Rows from block 9 of a small class-conditioned image flow-matching model, named by matrix and row number. Rows with one number belong to one channel. Each number is 500 + 25 x the weight over its row's rms, rounded and kept within 0 to 999. All counts start at 0. Numbers have three digits each. After the name is the row's rms in percent of the matrix's.
After each channel's rows are labels from the 100 images, of 14976 (inputs lightly noised), where the channel reaches its highest value: "patch colour" is the nearest of a few named colours to the mean colour under the peak. Only what is clearly more common there than usual is listed. The data: scattered letters and digits in many colours. In brackets: how many of the 100, against the usual share in percent.
# convs0: first 3x3 conv (model.mid.2.convs.0.weight, 192x192x3x3, each kernel summed), inputs 0-191
# convs1: second 3x3 conv (model.mid.2.convs.1.weight, 192x192x3x3, transposed, each kernel summed), outputs 0-191

convs0.166 103:556504479541513486503477533510485476501511552498469489489474480487450516496505479534518534516502463488503452485501522513517496474501493511474492493489507485475476461509468500486512483515469458486467490551509447443496455526517496532500521511520470506412473475439531488550537527497457495466510538522498527488511466489499498515488475491485525493513568529508497446492517505521489492491550469489522508482463471466508512496516486471538485498511489522512526486504526523535517479520503496526542536473505522498493521483494504495500450548517523488515503502494483487501468501463498529479
convs1.166 125:458510525479485522495492470487516478493483470502538514520514505533483509504482508463528540509495532489461513525500516571541514516467504519495498485491537536481512484476488501563485499519518477508521515519489497521479524465495505525491510474511524498534541492524513479468507517472477499464499530489527460479496479480542557508519467481514481502503575483512517516502512471493486471523480491554524517514478502502525522547517505543500504498469518490515514483438527485527528524451483518481512511528491469575522435472486508523503525505528455507497542530494543538498494489508479488485
patch colour: brown (44 vs 13.2)

convs0.160 089:473534512539507447517518513483468496511539493489510460494486483541569503502524481504496491517513503524513511482486498525510495535518510526483504508507525476501462490476469536430510506483477545517528521523505549501526481514507511475475475481500503528538521527539430501510495499502502469504496456494493495501501521505509480469504471486515517462492512531554452472501485500519511503482491514511475529522537503470382434514511507493463457518484468529466506498477516498483490515494467486521534492504507504466517466515493519527477490466549507492492518482525508481488509516497521464516
convs1.160 079:509516513529511507526525443472518508535498517440522462508513530490492445520508517480517528470510498474539532505503522522511480542499503489513474483500507529537512512507508528472503516506507514557485514499482499550517544492511465529531520526508477471478521487547522489496492492471513536488499473524486496477516535518539521539510487507497494500458500501496497491515450497528511509506505517532492495532545521515529520505539521539522505532465493504531481499527529517516443474508512519470494493527532558464500484492536521530451538546479475481497496425521488451508561500505495521500
patch colour: pink (55 vs 21.2); grey (33 vs 3.4)

convs0.101 093:477526504532496511477518573500505502514508471530518506534508487534503532525517534511483466522538490479488478500523518464472506468500533548495525527486505514482531496506511537466490521487500482505499493510508479520446463554506474487493491498493520483481508508530552481497496495526561489504480418524497530510513449479470409493496513498461473482460505500506554499497503516510487536460546483521516480524490538503535510513498516479492500502499489494482506507492451475464490556501493502488479451483511444484471522462485487500516483494527488490488497526506555516504468485509515509517
convs1.101 097:526505487499517489539501443507550504491513536466477431501489554515494480503535490521512511494485505505514504499473536539511493513513495457501480496488516500548482513524520471461512486445503495537501517478484517497512512506531507499524548489476465482451493487541465488480483503407501513510506507526462492482532494513537549535507476495491508494488499506518510487507494471552507493520457523533500506528541504511514451504559509503490496507501509466510536523545544455490530463517515504514510520484533553451499466537473516481482505488500475518486505465488493479468536516500490491515
patch colour: pink (45 vs 21.2); grey (43 vs 3.4)

convs0.24 091:530567521475504464503554525512503474483517514463480483502492510509487474504494496456505498528527534546471492529513464513502496509505519489491456524484530495495500517478502541497495498492471524518522502459466458474535519490547525512556500502506508531534523472504501455528514445538472491509517517495482516471475502488522505531486498515513506479469485505430509472535500526510508504506550506497522449509516517484460478446498501479505487507484495522491504466439511490489495531531494514534537482477497503466521511523515486479477470475496494478513432500519496487523544509481506575458
convs1.24 097:452487475490525520525520512467488479506526502461494470502529550443486444526569514568530530496498473479521511465506475489469461474517525497496524526442523511498472543496550493448507532506531505506473501510488548510475503473468514501502493533488474481497509475529494528478497523475531482485523511535511535499509524524529494465539461506487517512523473500530518507509472511491491540487491491514500509506492537552486487526531515465525534500471505490496495541541528551521501481517518514525476490490513524477525522515494507483457522508493487537502469467520503457500486536512480473517
patch colour: white (58 vs 25.5)

convs0.80 073:471510533464502520491481537505451524486500495486530494498517473490541457477543529462471475528486490496478511498500516466472503484486509514526522496508472489506483475506454487470476521491484520459494511469504490444527517503515496494503455484506550488503509470518511514477481551471476480498507382505498477470517475505508472520444481500523521505479511466515445526477473522467482526532456486505520523491533474522474495500471504510459503534494496491491496508541510488506475486500497466492476494522537567496517489499475532535461518499481507533489487500507511437500485529489502474474
convs1.80 053:490466477528473516494495521473548496515517489465521541454524476501480507510462490464557519471461503485498519505508482536503519526479465506478488499503484522502502450476530507524520500517539483460518471510456469561476509516482524493474505539505506523566517492485522484510524511515451457508468507483486512493451556471483478476517529482504460492520528514496484480516504492468490498457535517455506495515487477488516538505500454518495489483473454500527447483491455533496450501471473523487492502541504488527504498492520505491492522543498486468487507476519546551538485476509476488502
patch colour: pink (85 vs 21.2)

convs0.16 093:510545487528482500561550552470505504502527522498499440494498530504488522500535519504490523492551480478540485522542497454535511485507502501505512518458549505494520494511513492493472504467487476539553515454526456502463519535505463510486489480504507513472513486504512510504542553442541511506497491525497461494522485496504492521458491486504522524504484491489500499519504483495506495536482493512521499504484526535507510470527482515446490482503512518543529516528486456505496509508494499490506495492513529460464517460492469440505496548482471522500517457470498515518504506513483519596
convs1.16 077:537507526463548480491473504537504517547506533487468494491498480520474517519499523461497487470499542531506481489462531479514526467508501499493489465485459460520496467495505543551500471496509497486568486517524438503523497522491458466521516501510506492502502510482532508558520497552472510514501522438486501507497496458499538506544501510516468500499521508509462496483501497518479497510501484472489483470462485444490477489503474470487476520499493519511501483528474497521464499506507544467506536538534501520501529439499465529498471476480497485454538522514497523439494492492540474460
patch colour: pink (50 vs 21.2)

convs0.7 084:525526500512499497506502477504508484461500454472558503496460481513503503543471473509544483511529488522500512509478508534484490547522516486514470441502485523487479461492520484485495510524514521509484496495487542487526522485525497511501513476476466510559482496522497481521518477524535477491486545492523483516497500499530491483509530473480500515508503524543485487514503460542486512483531494495565510545543460513520483473520550507520505514460538552518479530514532509451563503480481491558497462529475525516529517493493526577486462491485474472506499468466457508514500498503512527494
convs1.7 060:468524498518509535477446494539459503543529492491487546552434486513512477512508518497486489468516504496490470512482483490481512504507468497527476535523497463538524530510481508483501516515517512515508488521513509519536443503549476466562511498525487436482500518551513507475465483525500498483523484493480530489510496527446479498501519540538514492528517500488477541506467519485503510455495512543472500478548529486521488476549547524481507530508484515522536500502506493500492524514516472472510519515530488495500488486528498514476549513423496516499536467503525510486514493502508484440
patch colour: brown (46 vs 13.2)

convs0.121 103:471493482500524470537493493416515449523524519474505466506510491496432501509426478471492508479512494501457479518504519518505496465505512517511502520493513518497520528500471485519488523428480478522535517470452436491500481516522500510438515447472473498514472493471486479489478495481567501495496594505509522504506503472500493451512504488521458515490490476493520493530543497477495487485471476503502487501450498502504490495493491497526511505476483536519518557526476518518470538532512504504479496496496513526498523465533463493483473531486507489510504496487510511470519484484485510503
convs1.121 103:531490440531495463485530526524506515485505493544475509478481496504527507491514481543468456513501469516521487491509452457444487447503492476520525520507467487477493536512495486431491485471463517498479507468532513455503463513538498460483469499488476525480477507482433523520476495506506489516515513539469523503488517495460448495490521516478521495502467497496497507516501505508512470494508499479486523496512508517474460466469522481469506482546501509477491510535467496479492486519516478552528523470512516469497551543451465472517460456515511518485473502502469480479475474529542520523
patch colour: brown (66 vs 13.2)

convs0.35 074:510495470507479460516496531518550517510524527497479498489490507521508476496523462514480537546462491508467478552476459512532532464491495492513474517512543496511497512524515477517529496465477513489510505476456524525472493469454528496507518456498478498457490479521481486510500484516510476552494514456541483505496481495517551449493489494492525480517491505458526480518526482492519453503508489487493480495458544526525516486501483510489480451470521480525509520469510494466544515554510528550518479532513496503524516529444477464518454510527478463522494479498490488493519527482456480566
convs1.35 062:475488484461502486506498505528498488521496511518455494481490501507505495476532537474472457451505517495492498484511566479510479512545517511500503481472522451513468540493500499476486459481437509509523503497518459490507489525523465495510520529500496511516472543486485493492503506507541526520480484515501508502517441508478495521463451506551498501464512475566513512502508523485487535505517473501546471535515504490506479520485498522504535509510533539446543512503495514516504531474466502457523489472514529464455488491532483484537502459506521530489494571547474490498496501442476498455
patch colour: pink (46 vs 21.2)

convs0.13 089:452499480496535494508506540511452486488512494478516464510528453472531498488520484474479519530503462453472500475512510449519531470527492531514536475425525495519492512478487477452504506462490497500501481510501461470480476505492495516452509486509505486457518481507523526500516509488492471536485493527534487498520479495505472474486460493511476517484513494523476468478464506440507493471496537510498526483475498552481524501502478516451493489480490479524524530520473517468442523484485525497494496491532441494438466485468476492451449518537489513470497523496499484483510532487493506449
convs1.13 063:542470480472524437496519502509503483499485495510492438469470493514516568548529474491504477535542516515522482488480479441486490484518508505519528488478507487498494513488511481481486477453458486496509499483544496468498506518471493465472502503494529521505479486468442487513485518519560494508469528483501489489458499454443461496510501515480534503504462501509485500483533474539481463510514457454504488480507491508457526492487517488480493505514521514469487561523467468479508521486509485513498485474492550454481529502466487536535492476506496489485483522515464506488461452539475484527
patch colour: brown (71 vs 13.2)

convs0.103 111:509464508500477506499495508520461470510486481553510482534499498486507501535504539481553503528498503491484501486532524525467506507512568524481513509508494487475504503423479508477525506486474519475486512502460517479468520505528500515487485543491491509437499528491526476504500492503486503489488394483489535468477509491450457508468527492464502469436514539475527508471499521488484503505516492527499485470481492513491460474512492508522467524443541483452504517471526498499523529498483528479509511523532556477563472495516491485492467507526520497489483481533502536512488502505489509514
convs1.103 106:479482498490521488489467475514541483484467500507492537509508518527504541502437521494503503488502521506449549493490499515542531501459502510507492492483509469473499479492501494516496510531495494484490514561498503493437505483449523525502458449501509518558540503502497485451500508523499483472501535483536475493498442472492490499502468463484478486493560489515508529514519524491458493520474475544490498516486502470502553510494487480492526509493508508467504498490511518505548534448451524505504484475459483524498438475478494549485528486508461502467534529491502526502445478471463479504
patch colour: brown (47 vs 13.2)

convs0.128 089:497511484479485486465497509473544484493484469515465525525524503437504502474500532498477517508476510489448515501498518447479457459496490492492497496503476485467477517539448471483535467496522554482515483491487476484511452491518535527477497503503431434435512486493508511472482504524497507510480447464482504467533490519496485493514495518482515522547512476491479484506499504474464503503436517504470494507474506523508503526504503476529470527511514496487492462499486535502482517515502441508488519522467481487488478499445522452495442540532537522464495513522514509496514517488518516460
convs1.128 127:491497564464530474540492501522496491525499514476523457488490497543498532498525558463527540501491500483515504496494527517547512530498496511489517463472558530534527510500518518555500471488506496521535521502522461532498531484478474556461534508506498501483477483499518460513538494495485510481499503490513491491482464476531563545493473513507491534498581497543476494454491468510478510505511509506531482501466483473505546506490498527534518497496489491538490505491522503528541507486495530453503494526517536527500467490521501525524507532526449526528540482505509542501510495474486476521
patch colour: black (80 vs 35.6)

convs0.162 081:487480485479496477461517481508517502508475484525484553470462519461485484496524530519523561508495482510454519488510527523476461496500488512500476494542453477494466508529486474556510492522497522483466501551502530491509528465480507493462536488516435438497498498522470489461465470523475501507480543493503485542449471497507480503523500480463524489530517495547508500478492488499515492509458508495483499491541502443545489498505544507527532492475505538519467491495482520489502464472519506513489472511496552562512489470490547533456507492509517499498486536529493465494508476494496527497
convs1.162 085:503495518530465524510457496490515520498505519498521530504500475497505500488480520469522516464476528473494508503484510549472529509480482503492475476510492459483536487492494492521467478505477486491493507497503469524489495469530520512510504493469539523471507476441574479481543502497446499499456482448489475497500493502507542507486544480524467519463538500528525529465510451499504490463478533492491501559476464478522485485536474526503481511496498531529498427482526469494468484495491467491465483519499485530508466483507499488539514513502484518559544508490549579521516489484474486486
patch colour: black (85 vs 35.6)

convs0.159 084:498526522472464476498486512481473465484489505473505507469464511527483511488523515442493525453538488513481509537500470472479517523484487495517514455498506527460534481469517496544523479491507500511483501472485452486506511510519497496495537500512494542536548515511476466516530478472474476516502485524465506468464474511507463479490496461482535492500538530505494451521479493502466531488514523515480480519524479488443535511486540470474476504523514517562498440468495499526497496495494515487503549523560482528492459498476513537502432463479479464511511493490458462508496485493533519518
convs1.159 066:489526491505487563537490508471508538492491473502426526498524491479548519552471504532494530511475521497451528465513476527526543511472488477476526515522503508516490482488470412493481538503503469489511515475497524540522492492517546511446495536501505476535544466456520489475516500511530463481491514500523469512485535476487483470492495507534521506513549529490502522499532521495513485484513471535494474513508496485545540502494521536487503495516500501508497519455510475443531531445515500531523481480477462540502478507507522532473507512505510532491520513521516521517498476519517511491
patch colour: brown (50 vs 13.2)

convs0.65 166:494500543521522436488512520492536542520531467511503432493500506508503534470468468485485485481503467504522476503492496503520482457488512496466509490494503527523483531510509528497497483478522451515534521482530437521494450495506411487482525514501483510551492485477506481509504451481448497492501503467463494500474480517562551537523508508506532531480469511503515490545551526508512505497490522494472494531448491490445488492497520501509503475525497466444480469483500513491494500505521493482492499504490490479477474490495462518494488518507435479516492474504539500493524485501505521457
convs1.65 196:493515484494522517503500480520519468529500524460475440511471491497465470477524520435486484441482532514490494437458512535512490512504467495517515502450482478486499508504501500505467467478496501504551502505472546514536490499502464475516509477480532446468459532503522508502497514467475519482492495500481522497505521492507546515498480500518510479451548478537457479474483430484481463510474495482484492483485512491521473540514489542479541523490516508524507502523568497525490518495534467486476509526488528502517482474503455486513535509469489563514499500467509503488460518499476514483
patch colour: pink (61 vs 21.2)

convs0.84 073:498520538485483506465485481503490493509475476529488531550448493480525550524483531501527543471489505464466469501483537552470433484504501500509517506507483485461523474476477443496484506525553508448466482559506509486502472538505492494498500461506503472566469546498456499488472467503491481489510502486502498558491512517518516557523498458458486499528534477524497475465513511490461480496491510508491539464535512509487502527482513467527503500500463476493502517525515542523497497482491510518500452511496503540483472475470478477488542484460514506494497530513486502513485492518523484522
convs1.84 066:509525478530502501504484489502486524529524494523486495492512493505491513440524521477495524460462522497494484541489542497530541521529508517488505489527523450508527509506492529524469478506460470545509524510534437521494516518534486527498524496491498504492523509468565479474556505491471523499492480463508500477505478490515491539461490515510469499480550493529485488479503484504530481467503536525494494532488489473531488489515518564531487514498512526491535439446517496467469514495496491457508510521514475522515461518506500512499484479518475552526557536516551558494531471493462493500
patch colour: black (63 vs 35.6); brown (37 vs 13.2)

convs0.86 086:526480480486521499523451462532507504466492467516444535507482514502517499520526498508573506494474545512502516530489471500528502517503504452469513478493522487516476497512496480550490481511491492508510486531549533521526564516525520468511506520494502503584516478527514520485528477528494484499547581467517493516504525503547509547553498486483468511521514499491510521526523523534484517509502492482522511518545510460510475491469490500526477472486498529485529498491519487514536510479479476498515484459485468534531494443496487497507549460511495497497496527537484514520460481514515497504
convs1.86 054:487491527501493544463491476496503506513518514525510520541460466503532529455484472509447544509460505486454483541514539537547537491466485489511514479516506509488527476498452518593490504513511450497516501519497494501465489484498496515503493453492500519490477536484499473497455505489495527487487501464513486531487482478503517499493499496496489470523532518472530485488528498513524438503501492490468524485493476484511520497497535513484487511536512478510494456416515454501522529494508495516513510513489458538564451521487508509510540479520474505491521493467516542505544531512502472497
patch colour: black (66 vs 35.6); brown (34 vs 13.2)

convs0.124 095:497480488504499510486497491502507493481495495513498497486463522506422535496478510525485508493482457532492500487519508498443479450518529490442519512531490489503511501505474533495474530509478438542456481518473476498500449524501470553485534525525475517499486488467501459520534482482456497528532511447445509502458470485482466482481498506508529551482555543541494487532521494533495529509533513468505471489472481497503524498489506499552506512492514571536524486484526520518511482496501490492518475505535531529483520467459507508514488482510503525523514478516487475529512500494517503448
convs1.124 094:457536526474480519481517492472520467481488480504523550512503504534507466513476512507531539520480527479472497505521522560546477528484503503494525495463523560493507487475489492556479496532538510504513534537505523499484513470499507536484475471515491498546511507543451485477476518456497497492516535506538461483535476509545545513544440477481444507532534490514527496522528483534503476545493481542533541512513522501505548527496529493501502504475521480488503530491508504515540497467483533501518516495498491540527463533482521544486502469542474494472502514505492501500492505478503494509
patch colour: brown (50 vs 13.2)

convs0.156 115:519519502539512460497502493483520520485486479475502539509504486497463500505520493526517495508519474451470458511471503502501515572488498488490500481507492478486507484587519513539525482525520479496515508507479458555517449477525497470496511445508490476458479479505483484525486502511451499477443500465514488471498528466506535496478493539489514466571495502478494472511505506525506490486546471524544461501474458505464554539507496494492494469497456468517507494487470483497482470473535503498493514484510526497490526514468536474469478530471472482495453510478493478462525507519503538508
convs1.156 084:477531443531536521507474516527456474519496492504500523493534474505491491450516518483472487473557514501500519492514455469458492515450500504549515484497482414470528547460496491447468500514481528494501522521534485486498473505507524505505500529507535504526525502480515494489529526559520497486504481495515527494504453517474462485481523512515534515463524503547480508512504492454465510487513504484459467485490485471485502483456526533501534499518517559493498514511520534466496526481487483475489469489486492502484477467491487503528480495483525501540522547519483490520448488464503530483
patch colour: brown (33 vs 13.2)

convs0.20 138:463467532479501443460519474488480465485502499486491471496505485494492492530452536436522526492474441514488496505508517514476481524493496527487548484499505495502488509472469505470483516493473526497463497476466470510480478490489481526453496517518484482509478526522516508507494499426492508486495507517475476479473487499469471466527507477481485480497527512501521513466461485461457501483489494521488508519506489508495499470491519502536464528497521515540516436436484495522521509503491518502546551533553481534519459478556507543487424498485496484506528502482513491503517512504506464462
convs1.20 099:503511484509437526475483531486474555477502474541524569524496476495540503525475449535493501546518494500481467532521459513460525447496513501497471510542489519498480488495467466505504505524515509484484480496557505484502463499526536500495464479499522529491521472487472507494491498512485477525505501492491466518496505488473464463475522467498478503550462481465498524476537513486535511482502509506510523548506477495503487461485499476476487484502481525476487468448454454495518512470488495519514498475487442530508520533490520496529496437516509450521503519530498514500497461531549496490
patch colour: black (84 vs 35.6)

convs0.171 097:500452513519502519487496509481498491503514490504520585504462518477512489507478535534528526477450452509492517504501467517469509480477467486507484488516501473486517465476483491523516479536500485494461495531506510521460475500475478528481494502527471487465494516530486498464502521527486508504490496534491527520499508493465465505461517496503490508508539485495465506515503495475497541461540446497473507527516495494542505499521537499543501466480523504498472419427563520517544512505505530521479468509472532546544514527538493541489545474504477465508457470486491507501500506488496477502
convs1.171 083:493506494529489543464511462482509540512511483574504556487503486511528509487476496510486544521486533499476508544486499522481525480485487490501467520552473471468538456490498513529490496518489468496487464495530469472471495509538504534498547477520510525515540519447520496484496492525473509504490499449531468558493493523489511487517536517483467508487538502472538500497494519492524495519512525488464505493496468486522493488502490487521450525527506512490520436429478486494507504519528476494509506508490430539501469484495510495519450486508505519514530537481498548505524513494442478512
patch colour: black (74 vs 35.6)

convs0.146 091:484482457530493503508455495479448510498477490511482477499517561505492464506506487539453495489425496477471501502482488489471470472505517532475493504508523499501496516476454515486492486488502507466494496496464467490484495489511511527531484534507485477474487502535533526483488517480454536507500450483457529510497465505487481518473474526516454508487480497497480428513504542481468532484438497499497466548494474508468480491489459511520512519528500468462496455471461518471491478509515493504503468482502483503526444493590484482515477496521513504472533468523516487497515504535507499477
convs1.146 053:520486466494508510465508502502537489485507508534533566482520452496500537498471469519532521494503488483475510492522497507477458501477520481493516478534507506513513444475491520507505486509489510506489487504495489465492516532483523494462518488516488538534475516486451477484528513521524514508490534479528499535499497479464499498512535488502477450541540507484562488486525501505488429513517521475533497465564457499530532511467490490521471489505500434516462493443494517475500454511478515518519480523538476513503475523462502449541473492536518515461513521490503478520457506511490491541
patch colour: black (65 vs 35.6); brown (35 vs 13.2)

convs0.22 070:522521519517496549549505507442473491463534455498494483504503485477466472517479474508516510472543520528514491465517470493546508472517467444493498480510511517505477496478548526537502511520513482506549512491511498478516544533499522523541488495495543520490500486525437458493508505489550492472475555481525499527517482521533523469504458454477525496493482483517514539521512465532498485499511519497551503507517495482508483481524492479482489467495455501514531534529518501497485499499518485519491452500520527491499507490466494492511529478499526488495516504456500468543466474535512470581
convs1.22 064:518496498481524504520475490546476481538489503461517456530513551510492498500538490454513522504526467456527505516499520504504498496522500492541493488508505466523509531479514540479510506465494509532513529500531498544500523497480422533545506508518511506497494500529509514523495486542515520495518477521476524433492516498505477530487492521502515511440507504496515490467469514463473511483502526497485454538511544496515489518493474530501519567504491528494515506530483508533507544476480547491497497540528568479510519469527461522489526540466451483508525441532507515476530493506508505487
patch colour: white (57 vs 25.5)

convs0.125 114:501503507527541471510520515439477513527483484446500496488499529513438511496464467470484498488535466503461487498478489490472489479477485490506525491451523485521553463473505499488500499524507442528536507495491422516500497498502419512498507495487542516483513521478511507482486486462529482510491514515479485465479504530489512514454495497549568484488497519472471478495537523476515533533490491473562448522460516501484533540510498479483524514494504507500434534486492507498483536500523489504492488510499516497486530499506501535535493483478470488491520450480490461490504484495479497501
convs1.125 103:503514471525487534518480484499526521521513500455457470508522540460528470527517526555524519457473460451523492475498483507490508507530489488516509506458510503513473568495525473460493498481520524554495536497493529531518494505523490519486493512498471467461519495513533486458517471476481490504510494528463515491488544503509461509498490517493507532497472472511467493529458474449514516458474505533473525540498531497543505504501491546495540529474467507505545471532524505497482493474486516496512482493520550493526487532512473505474571506472483546519471460541504515515495491505498515488
patch colour: white (77 vs 25.5)

convs0.96 134:483513459516510489486483512498467515515524507468520446508554493532493496528514453523479498528517456499513478468526492466499530463525520507492516510476498527486517511510500487469539517508501511502499496463484450464472465535502488491495500503486514490422489512502516540504504536492480505487484504479530468496528479504467483471460497516527485498509467470499472477481479516461491511482511515491485496497427530511496522479480479501440500509510525433514546527548434488505462544516466495472473492504524461474438536512471471507473474525537510505502514466498499507469500519467502508498
convs1.96 230:540494506474514422514528508516489471501487506505496447468481493518497536497534512483477434523528507519525505488485511449496474484515505495503522498476488486488488516487511506456503467456447508512522508477519502449507499507497493474502509503503519520502458510508436502527482525487554510504509486528512496486525464496491516528509491500494520487478475500542495488501519510561483485544496481471541494460497516510435465528495515472473489497518516519454493578571487479517498492523514483521503502477498554452480532490469482503516464469515517505483478505495470446472491500491477508517
patch colour: white (60 vs 25.5)

convs0.186 087:469512453481526509509529540501479511474520512509492477482541492514526491483537453500474484517510498501547499462503463482526504465503486551515494507507490491501533496525488506510510488483471510540525473473490480516505523520525504484509519476458491555497530465507497522569543510516565525510474551515471512564530490473511517484545492498536513474502445499513460492525498516492499478480470521489462474509479471515544487499499518495497499469554467479508513532544490504473462500503476509539472495507523431458484496496493519487508513491509517541497534563492487502474517495492503484530
convs1.186 074:505514520490519465524547493473503507499510504508522501508503532529506516506497471549492490526527497488513510523503517465500484510513516480513510495513502558509494503484511537484540509494489498502475518493502512477496534502506481505485511518509466523513498499537420481489447498477541499489531508541487497486530515486511488522499455461489499488523434519471545488515515544561492510532498471503521541500539511525491481500491545491514493512509517475482493563540470489506525482510494529528532487491523525464478535531482538527497512495535503455458480437500467404497534502514518480537
patch colour: pink (52 vs 21.2)

convs0.165 114:468522460527494469489501489459495484501552500506552450528541499502513495491516448527454502500512461495496502504494500479513524451528514534519516511501520509489557525528484498483524509494489499489536507481490463468473487529512496511482530473479526498436512507490490526502491506503538477504495519518524473519528482522497505472473476529528479495491441492493500489465503514453516514503511524515518497508471518510509535456482469513461505470519502439540535540546434517479455544505488514488480460497495470449446540512473444486502456516513508496477502494500505506479478493490510482508
convs1.165 102:543511480465511455518545511529496479479484522512488467470466503518495543482524493499488436497514517520514504463492497437484467477534502495503510478495472473477469507480519497447519474440453489497509506494516508455510480520484496476468491503501517504512459495484444516520495504496536517519513515530512501500503473490464479520527504489500527481464476498523496489500541506557485493533506478455520484452496511491467472515471503462460495487530508504473486572540487491477489497537522485538519501454483537465473539503459474479516450466522525497476470510478474457486484490494507512510
patch colour: white (56 vs 25.5)

convs0.142 092:464455511465468488494499507468504461506521475521489532515512482498475508521450532518524529478490470528445514538474509464496492439501513568520516505538503513490460478492522477493473544495486500513523529543473504530504474511483506490470478554535444490520480499527516528509490535509483530507471527520473528507486470467488478478546515480507486470500536487505514466548513489462470504472483486435495513494525496500545455516503476508542474491476528521500487458502500505523540496481527529507492476526469513543532508491458519508501444504501473474514504494526505486528518497518503514509
convs1.142 075:500480443508502508494455504514535473493496494523495465474511533516498542513502501499469490508523495530495534535509490508479504514444514517464477497482534462477519533497502494459495513517460508514473519507528473480449485507487554479462501510494507512556553498513505452444560521490513482496473490483534463468539453508472491500482512514486501482479530507530532538510506505482492454494497499549513468473475478492505539509516516538475509494504531513475512527475505524467496516475483485480474467478482459508476427471459501491506507490512478511492534546503531519514476463489446490505
patch colour: brown (46 vs 13.2)

convs0.73 083:521466525488502538537501473556519481488458486545505581489449507505519532504544499527562475491504559526518515535511468556488464539497496511534516472474494484492481505520486500537466497511503541486462530473512502506512526489501489482498511528504538501526479477523478495525509494529490518467498494507479511473489486501490497557497507472506501533488557474494495530520503504541459516519486487504491517480575476531545507509494491536530473504488508503458499476504515499513570483506525482487499525532506518528510485513533497493519527480513517481490461471544489498489488510481528481481
convs1.73 057:472537483472525519484469502539484511470500508462471489526510496477465449509507510566489539475476463477513469508538504481503493507492519460509484519468500527516481557527532503492517536507537509521494504566453521533492515509485472474560516490483467524502496508560483512462481498485506464505516556491469535516522490485522491448547464505495507483541466484483502468529454493474539558481486478522472528504523519480507528471503495479519519498489501492509527483507490509522480498462459540492498527505521494470525473511497500489505537485506471491493486476478480483520496523509554515520
patch colour: brown (37 vs 13.2)

convs0.56 089:500485466471505556516476496472504494537490518484478530527505500482455480497500505551547505508471506480502499482485504543516517451504474472527480520486514447491547505508513492522512483541460492487518491479450501496474529507525506532507528488504484486485495499496513492524501522511489507506485567469547523527534514515477478475499432509494487463485457473477516516474518535486516547464528487488511511472481491510587539497512481478497484496447505510531534470470474532469497493536494499520472525497494503544495490522490472487541506571485549495492468503495476524509492529485499494493
convs1.56 095:491529514480484514514500489509527512510527500576499503518490476545519551493484519510454512515502555515474506538504517520533519492501506503519502468509508502473535435471473510541500488483471473486509509515534451462481519509540522492460523494513505531497507499474494474493514521497496513501493500474539454529482427468497546494482484462531479492491566512518547522465543518498487436517487470503519513523489472491506512514491524510514474517526536520481508479437501442489522518499503508489527508506494451547517486488471513504545493468537492515504527536486496528491507491492519494492
patch colour: black (73 vs 35.6)

convs0.60 146:520458538470493519476506481461534478522486508550512534524500504465489504504424480521517511503497427490465480521483514529483496432493491469468499510488482499492459504484498477535507489484508407497524525508498503526476450459471467534456534515515486498526504490484508505488518496515507496495512553486485522489480511489528492510526498476498470513539533513515529527563536479516501499516469474533499469481456513496526483539510531453505496503497494522468495496507553509519532486477520501513489530501463529523514507503458523472521534480500481488537481481533517513507487483500516493477
convs1.60 125:467497497475563524517458495548517487516521514477486482522454475531485511458516527442502516445490518511482483467472541508528530525517495504528526502476507440499510509500509525558481473496501504510555508545530454511519483497524454468516520474525528468500470522509523476502505500491476509497485522465486515498505476462468543518481472513538493484475572490562453517462507460478477500498504483491480490502475511455518510488497502526487516501499508514512515504502515490502511529476495512459502514518511489501528452468499463506522539496484462541513542514512518544482497490498498487466
patch colour: black (64 vs 35.6)

convs0.133 198:483510489459512562491491516497499479507511507477480486512516504512451498497426507499468513524510420511545489486492491480437466446515489509464514493509512528504517518489487517503506527509517492553543517520522461512500434499514479492496483508503487508504477484495520501473502492505490487507515594492463518514496509485504443517548486487513505513512515502521502467533497481525492480505495475516470497485466496486565504464508499475489482499483485550528460513551494482495482454466511524494511483505510497481512541472491503546520532463506481507502542520499475535529514482507494518448
convs1.133 238:465483557493497482467514509543476492464505469536525521505472443542518499482491500473521503508531495497469496533482504549507520503482494496510513543512493515502520498488507547557477496541503492486518500501543499496508484503553511461513527477535558516548488505516446473528479524543500501486481470514511461518520471497511570512469523498519527508506573504513499535479514509483496503551508490509539505465513492520490478492504503497485505451503485489539505549471493451509538493498522490502500511521512441527492509476486517488532509495504476458518518524512494468461516504517506523448
patch colour: black (66 vs 35.6)

convs0.42 075:440538516515495458519481524482479498485533463459508434496507511510474501493444512463517499479499449526503497510488484504489455522488515518487501528523451514507506465479538492519492523510506468571529504503485514491495465520489476543472536493498492439545471499502503507477495458496454479512483530505490507505481478524489545489488525474469527502472506511515523489464517465482493515484476502495511547510513548476481493480545553514486486499482472502461497446468497515475520503522507499551489491519503521500509499474514573523502480516477465511486520503494488472522502509497530473441
convs1.42 077:525530478499481502511514507461530478477504488549494535521497493466536528482482493500505537526482490493500476532500508524493499499468492515463473445502512530502495496491491506503474500509490487505452493533509526509466533479465523520496454496491491515504529471436514469470510504468504477521500522455513486469498486470495452508560522490476424518508495498523502471507511488534522483517536543516564528537504444517535540468468518488530485506486510496479503488470463519483528501455456502487524509488515500524533470549494508517498476457529509471513522521521491520529499522522517449551
patch colour: black (75 vs 35.6)